config = dict(
    arch='resnet',
    init='torch_default',
    max_grad_norm=3.0,
)
Rows from block 13, named by matrix and row number. Rows with one number belong to one channel. Each number is 50 + 10 x the weight over its row's rms, rounded and kept within 0 to 99. All counts start at 0. After the name is the row's rms in percent of the matrix's.
# convs0: first 3x3 conv (model.blocks.13.convs.0.weight, 96x96x3x3), inputs 48-55, a 3x3 kernel for each
# convs1: second 3x3 conv (model.blocks.13.convs.1.weight, 96x96x3x3, transposed), outputs 48-55, a 3x3 kernel for each
convs0.40 136:56 56 57 53 55 58 52 55 56 45 51 51 49 52 48 48 48 45 55 54 50 50 52 50 45 47 48 51 54 53 55 57 52 52 53 50 54 50 47 52 51 48 50 49 49 45 49 50 48 51 50 44 49 47 45 51 54 51 51 53 52 52 52 52 52 48 50 51 50 48 53 51
convs1.40 113:48 41 47 45 39 43 48 42 44 54 52 58 57 54 61 60 58 63 41 37 37 38 37 35 38 36 35 60 63 62 63 64 62 62 65 63 50 50 57 49 51 53 57 55 52 50 53 56 57 56 59 58 57 59 65 70 77 70 73 79 71 74 80 56 51 54 54 51 52 59 53 52
convs0.41 105:45 48 49 48 50 51 48 50 52 55 48 48 49 46 47 49 49 54 37 36 39 41 40 35 41 39 31 55 48 42 54 50 42 55 53 51 38 42 46 42 41 46 44 43 43 59 55 55 54 50 55 57 53 59 49 43 42 47 42 43 50 45 49 64 65 71 64 63 69 70 66 67
convs1.41 082:51 49 47 49 47 51 51 54 57 30 41 34 41 50 40 38 45 38 51 53 53 54 53 56 53 53 58 46 48 51 43 47 47 42 43 46 60 55 60 58 55 57 61 59 59 31 36 30 40 41 39 37 43 34 48 42 40 53 48 46 61 57 50 54 52 55 53 49 53 55 55 56
convs0.42 120:58 58 53 61 60 53 59 57 47 53 55 57 50 53 54 47 51 56 50 49 50 53 53 55 54 57 63 54 53 54 55 56 57 54 58 62 55 51 48 53 49 48 51 49 53 42 50 55 44 50 53 44 48 52 55 55 58 52 53 59 48 50 58 52 51 51 48 50 51 45 51 55
convs1.42 107:44 38 38 38 33 32 38 34 32 54 58 61 56 57 60 54 55 56 33 29 29 26 25 26 25 24 22 68 70 69 68 71 70 68 72 71 57 60 62 59 59 61 61 62 56 54 59 63 58 61 66 55 58 63 54 58 64 52 57 60 48 51 56 56 51 49 51 47 44 52 47 45
convs0.43 074:72 67 57 73 70 65 55 60 54 60 61 72 60 56 57 79 62 58 59 61 61 45 48 51 47 51 62 54 56 61 48 46 52 53 55 62 79 68 50 66 44 26 58 38 28 41 51 60 54 59 61 67 60 57 72 62 63 55 41 40 75 49 46 92 72 52 75 53 31 55 38 20
convs1.43 081:59 65 63 71 72 68 54 54 51 59 55 54 49 51 53 53 52 57 30 29 28 43 43 40 49 47 44 56 57 56 48 51 50 45 46 48 69 60 46 69 52 41 62 44 34 42 43 48 47 52 52 54 62 66 61 48 43 61 45 38 60 48 40 63 63 61 63 57 52 64 50 43
convs0.44 122:56 52 44 49 49 47 51 53 50 40 42 41 37 41 37 44 49 39 50 49 50 55 53 52 51 50 49 44 46 47 51 50 49 48 50 46 59 53 51 54 45 42 43 34 35 53 58 65 55 57 58 59 58 56 48 51 54 41 43 47 37 39 42 57 46 43 52 45 40 43 37 35
convs1.44 118:45 43 51 45 44 44 46 39 40 58 55 60 60 57 61 64 61 67 54 48 50 51 47 46 46 42 44 35 39 39 34 37 39 40 43 44 55 57 57 52 53 53 49 53 51 58 56 56 59 55 56 62 57 60 60 60 62 60 59 64 64 63 66 46 46 51 48 48 50 50 49 51
convs0.45 100:36 41 42 38 44 43 36 39 36 58 49 54 51 40 51 53 45 53 48 51 49 50 52 51 45 46 47 58 59 53 59 63 61 51 56 55 51 48 50 47 45 48 54 48 49 62 52 58 56 47 52 62 52 55 67 55 58 56 46 54 61 51 56 57 57 61 51 49 55 52 49 52
convs1.45 089:60 60 61 61 58 59 61 60 62 54 58 54 55 59 57 50 56 54 65 67 65 66 67 68 67 66 67 37 42 46 38 41 44 39 39 39 52 51 50 51 49 51 53 50 52 55 59 56 55 59 55 54 57 54 63 60 64 57 57 61 59 57 60 56 54 56 56 54 55 58 59 58
convs0.46 092:57 55 62 57 55 58 54 54 58 47 52 42 42 50 45 34 41 40 60 62 63 60 64 69 62 69 75 52 57 53 50 59 58 47 56 60 34 35 38 29 31 36 28 29 37 40 40 32 38 42 35 37 41 35 40 42 37 28 36 34 24 32 35 47 45 49 45 45 49 47 48 54
convs1.46 075:56 58 56 51 51 49 40 43 41 36 35 34 36 40 37 35 40 41 36 40 34 39 42 35 34 32 28 61 61 64 60 60 63 64 65 68 23 30 22 33 36 31 31 36 31 37 40 39 39 45 40 36 39 37 40 43 32 46 54 45 38 44 37 48 50 45 48 51 46 44 47 42
convs0.47 077:26 41 28 43 57 38 28 39 22 46 55 42 46 55 38 45 45 27 49 50 29 41 48 42 29 40 42 40 49 36 34 47 35 26 34 26 51 42 38 50 47 44 52 49 50 53 49 44 45 40 42 47 41 41 42 49 42 45 48 41 49 52 38 44 45 42 40 45 44 35 44 49
convs1.47 058:51 42 51 48 37 53 46 45 55 50 48 44 38 35 35 39 39 42 71 71 58 68 69 67 59 66 67 41 44 51 31 34 46 40 36 55 56 48 54 49 38 46 62 54 62 46 46 48 42 45 45 41 42 47 49 52 46 49 50 47 53 50 45 48 33 58 36 26 42 59 54 64
convs0.48 085:59 73 56 73 81 69 49 58 44 52 59 52 47 46 46 39 31 29 52 51 54 40 46 51 25 38 49 55 69 71 48 61 67 24 44 52 70 50 39 65 49 42 64 53 43 58 59 62 53 55 53 60 56 55 62 58 63 52 50 50 53 41 41 74 63 37 71 57 34 55 44 22
convs1.48 099:61 63 56 63 64 55 63 57 46 59 48 40 56 49 41 56 49 45 35 36 39 42 45 45 51 51 45 65 66 63 60 56 55 52 49 52 61 53 47 55 47 38 55 48 38 52 46 48 52 48 50 56 55 57 67 55 47 72 54 47 68 57 49 59 61 60 60 56 50 66 56 43
convs0.49 091:55 59 59 64 63 66 75 68 67 59 53 48 54 50 47 51 49 48 57 53 51 54 50 47 48 40 37 46 50 47 52 53 54 45 49 47 52 49 49 55 49 48 54 49 45 63 54 55 52 47 51 53 46 50 57 51 46 54 51 47 50 52 52 53 51 51 62 58 59 67 64 68
convs1.49 072:69 67 72 72 68 69 77 76 75 50 52 48 55 53 47 49 48 43 49 53 54 51 56 57 52 56 58 47 39 39 49 44 41 50 43 37 44 45 45 49 44 49 51 50 52 50 49 44 48 47 42 43 43 37 56 50 53 54 49 48 55 51 50 49 51 54 56 55 59 58 62 62
convs0.50 120:73 61 54 58 52 47 53 54 50 53 57 57 51 54 55 59 56 55 45 48 51 46 45 50 47 44 48 47 51 57 52 53 59 57 57 60 46 42 39 52 39 38 47 36 38 46 54 64 50 58 61 54 54 50 48 55 54 54 58 60 57 56 58 57 48 43 47 48 42 36 45 46
convs1.50 106:54 45 50 47 36 40 45 33 35 54 55 59 61 58 63 69 67 73 51 51 48 50 47 46 50 46 46 47 49 51 44 46 47 46 49 48 43 45 51 40 44 44 42 43 39 49 52 55 54 54 60 59 61 64 52 59 63 60 63 65 63 64 68 49 45 49 48 42 48 46 44 46
convs0.51 097:62 57 57 57 51 58 66 59 67 58 58 63 60 56 59 66 61 62 39 43 41 44 49 45 39 45 41 52 56 55 57 59 57 53 52 53 21 20 24 25 27 28 26 28 32 54 47 50 51 46 45 46 43 43 51 49 48 49 45 41 54 47 44 40 41 44 40 43 43 42 43 43
convs1.51 085:66 65 67 66 62 62 69 62 62 53 51 52 52 51 49 53 50 52 46 48 50 50 49 51 54 54 56 52 47 43 51 43 38 47 43 36 32 36 40 38 45 44 37 42 36 53 55 52 53 51 52 54 52 52 47 51 54 43 45 49 36 43 48 39 41 44 43 44 43 42 43 42
convs0.52 104:43 56 43 57 67 57 40 53 43 42 53 36 57 69 48 42 47 22 49 50 41 42 42 35 43 44 41 40 50 38 51 63 50 42 49 34 63 53 36 58 55 43 51 57 55 33 33 29 33 39 25 27 24 16 53 57 41 58 65 50 48 51 34 67 64 48 60 61 54 48 58 61
convs1.52 114:57 62 63 58 60 62 57 60 63 55 56 57 52 52 55 53 52 54 51 56 52 57 57 62 50 52 54 48 47 50 46 45 48 53 50 51 51 47 54 46 44 48 47 51 53 49 46 53 47 44 48 43 40 45 59 55 53 61 54 55 59 56 53 51 47 55 43 41 45 52 52 50
convs0.53 093:44 48 53 40 44 45 51 51 52 40 51 43 41 47 35 41 41 26 50 46 35 54 51 37 48 39 34 49 47 37 51 42 33 50 36 33 26 38 16 33 50 18 16 23 00 45 48 49 43 46 44 44 46 37 43 54 39 53 59 44 47 50 33 31 44 29 41 59 39 32 41 29
convs1.53 088:56 51 51 52 45 46 48 44 48 50 47 50 47 43 45 47 44 46 57 62 63 61 66 72 60 69 74 49 42 34 38 29 25 33 26 26 49 36 39 34 19 23 30 21 28 43 39 42 41 36 41 40 37 43 44 48 44 43 46 43 42 43 40 55 45 50 41 31 38 50 37 48
convs0.54 103:51 62 66 54 62 59 65 68 60 76 90 58 42 50 29 16 22 17 46 50 46 48 57 56 41 50 51 74 83 54 45 55 34 24 29 19 45 45 46 47 48 52 50 56 59 62 61 39 61 58 40 53 52 44 63 78 57 40 50 37 21 28 24 40 43 48 47 54 55 54 59 58
convs1.54 116:41 37 46 47 45 58 61 61 78 65 71 61 60 64 55 48 48 39 47 46 45 45 43 39 46 46 43 76 74 71 68 69 70 56 56 56 46 52 64 47 47 56 43 50 53 57 56 48 55 55 42 48 43 33 59 67 66 52 59 59 43 49 43 43 42 58 42 47 60 52 60 70
convs0.55 122:33 39 43 36 40 45 35 41 42 53 42 33 57 44 32 57 45 33 43 49 50 42 49 56 39 49 56 58 56 50 61 60 55 58 59 55 53 51 53 48 50 52 47 48 55 64 61 59 61 58 53 62 58 57 59 51 45 57 51 45 59 50 44 58 55 52 58 57 57 51 57 60
convs1.55 109:41 34 38 38 33 37 43 39 39 53 50 54 52 46 46 48 40 41 43 38 42 39 34 39 41 35 40 60 61 57 61 63 56 60 60 57 50 51 60 47 49 54 48 49 50 61 60 61 64 60 60 65 59 59 54 55 59 50 49 53 51 49 53 49 48 52 47 45 47 49 46 45
convs0.56 101:42 49 50 39 46 54 41 52 59 60 60 67 61 58 60 67 58 54 43 43 34 47 47 43 40 43 41 56 58 62 59 61 61 58 59 58 58 51 50 58 47 49 62 52 53 47 47 41 44 39 35 38 37 31 59 57 67 61 52 58 69 58 60 64 58 60 63 59 65 72 68 73
convs1.56 083:58 57 59 55 53 60 60 60 67 55 56 48 53 50 44 41 41 37 68 67 70 65 66 70 63 63 64 53 49 46 54 48 44 49 47 41 59 55 60 52 50 53 54 52 51 45 45 44 45 47 43 41 41 36 63 64 66 60 62 64 55 58 57 63 64 65 66 62 67 72 70 73
convs0.57 091:52 58 54 48 57 55 45 53 57 12 17 09 45 55 31 70 85 60 57 59 53 49 50 46 44 44 45 27 28 15 49 54 33 63 78 55 55 55 51 52 55 52 49 53 53 49 52 54 53 50 43 54 52 42 23 29 20 47 56 37 64 82 64 51 56 53 49 52 56 50 53 57
convs1.57 093:48 47 55 44 39 46 47 36 42 54 56 52 65 68 57 71 72 59 53 46 47 54 50 56 65 62 62 58 62 63 69 71 67 72 75 70 51 48 47 47 47 53 55 53 65 49 48 45 52 52 48 64 60 55 55 55 51 68 64 57 69 70 64 57 51 48 55 50 56 58 56 69
convs0.58 100:47 47 45 44 49 45 42 46 41 48 44 44 55 51 48 55 53 49 67 63 62 66 62 65 67 65 68 60 59 57 62 60 59 63 62 60 41 39 36 41 40 39 37 39 39 42 44 47 41 44 45 40 42 44 45 43 44 51 47 46 52 50 44 37 38 34 39 43 41 37 42 41
convs1.58 115:43 47 48 39 44 47 30 36 34 44 44 45 47 48 48 48 51 55 37 38 36 39 40 37 37 38 36 54 53 58 53 52 56 56 55 57 44 48 42 44 50 48 46 54 55 48 48 50 52 52 51 49 50 51 35 37 35 44 46 45 43 48 46 54 52 51 50 50 50 46 48 50
convs0.59 099:56 48 39 47 37 30 52 49 43 42 52 59 39 49 53 48 53 48 32 36 36 46 50 47 48 50 44 39 45 52 47 53 58 45 53 52 44 42 40 34 35 34 31 35 38 38 42 45 43 40 44 42 40 35 38 47 54 37 42 50 36 43 45 42 40 36 47 45 45 42 46 49
convs1.59 090:49 50 55 48 41 50 48 42 50 52 54 57 51 47 53 55 51 54 59 58 50 67 62 52 55 52 45 33 34 39 26 34 38 39 45 50 58 52 60 48 36 45 41 37 44 52 50 55 49 47 54 49 49 51 51 56 62 49 55 60 51 54 59 55 48 62 49 41 53 47 47 65
convs0.60 093:56 54 50 58 54 49 58 57 45 12 34 72 15 48 96 02 31 73 53 57 43 53 56 44 47 51 43 30 48 69 30 55 78 19 41 66 51 52 50 52 53 52 49 49 49 54 45 43 54 47 49 50 45 48 28 41 68 31 53 87 26 42 69 48 43 47 49 45 46 49 48 46
convs1.60 162:45 39 39 46 44 45 47 46 47 65 73 81 63 73 82 63 69 78 51 49 42 49 49 46 51 53 47 59 67 73 61 69 76 58 65 69 60 60 68 59 56 60 60 60 61 49 49 55 47 47 53 49 49 54 68 74 79 65 71 77 64 70 74 52 52 52 50 48 44 54 54 49
convs0.61 116:39 43 35 42 51 46 36 42 38 55 51 52 56 53 51 53 51 53 54 58 60 58 60 59 55 57 55 49 52 51 52 54 52 48 49 46 55 57 57 57 60 57 55 58 52 46 41 45 47 45 48 55 53 57 55 50 51 55 52 51 53 51 50 38 45 37 45 50 46 39 46 41
convs1.61 126:47 45 43 46 44 42 41 40 39 42 44 44 40 42 45 41 45 47 39 43 41 42 43 43 42 42 42 56 55 54 56 54 53 54 53 52 53 50 49 53 51 51 52 53 52 53 51 55 52 50 51 54 53 53 45 48 46 46 47 47 47 49 48 53 51 50 50 51 51 47 47 50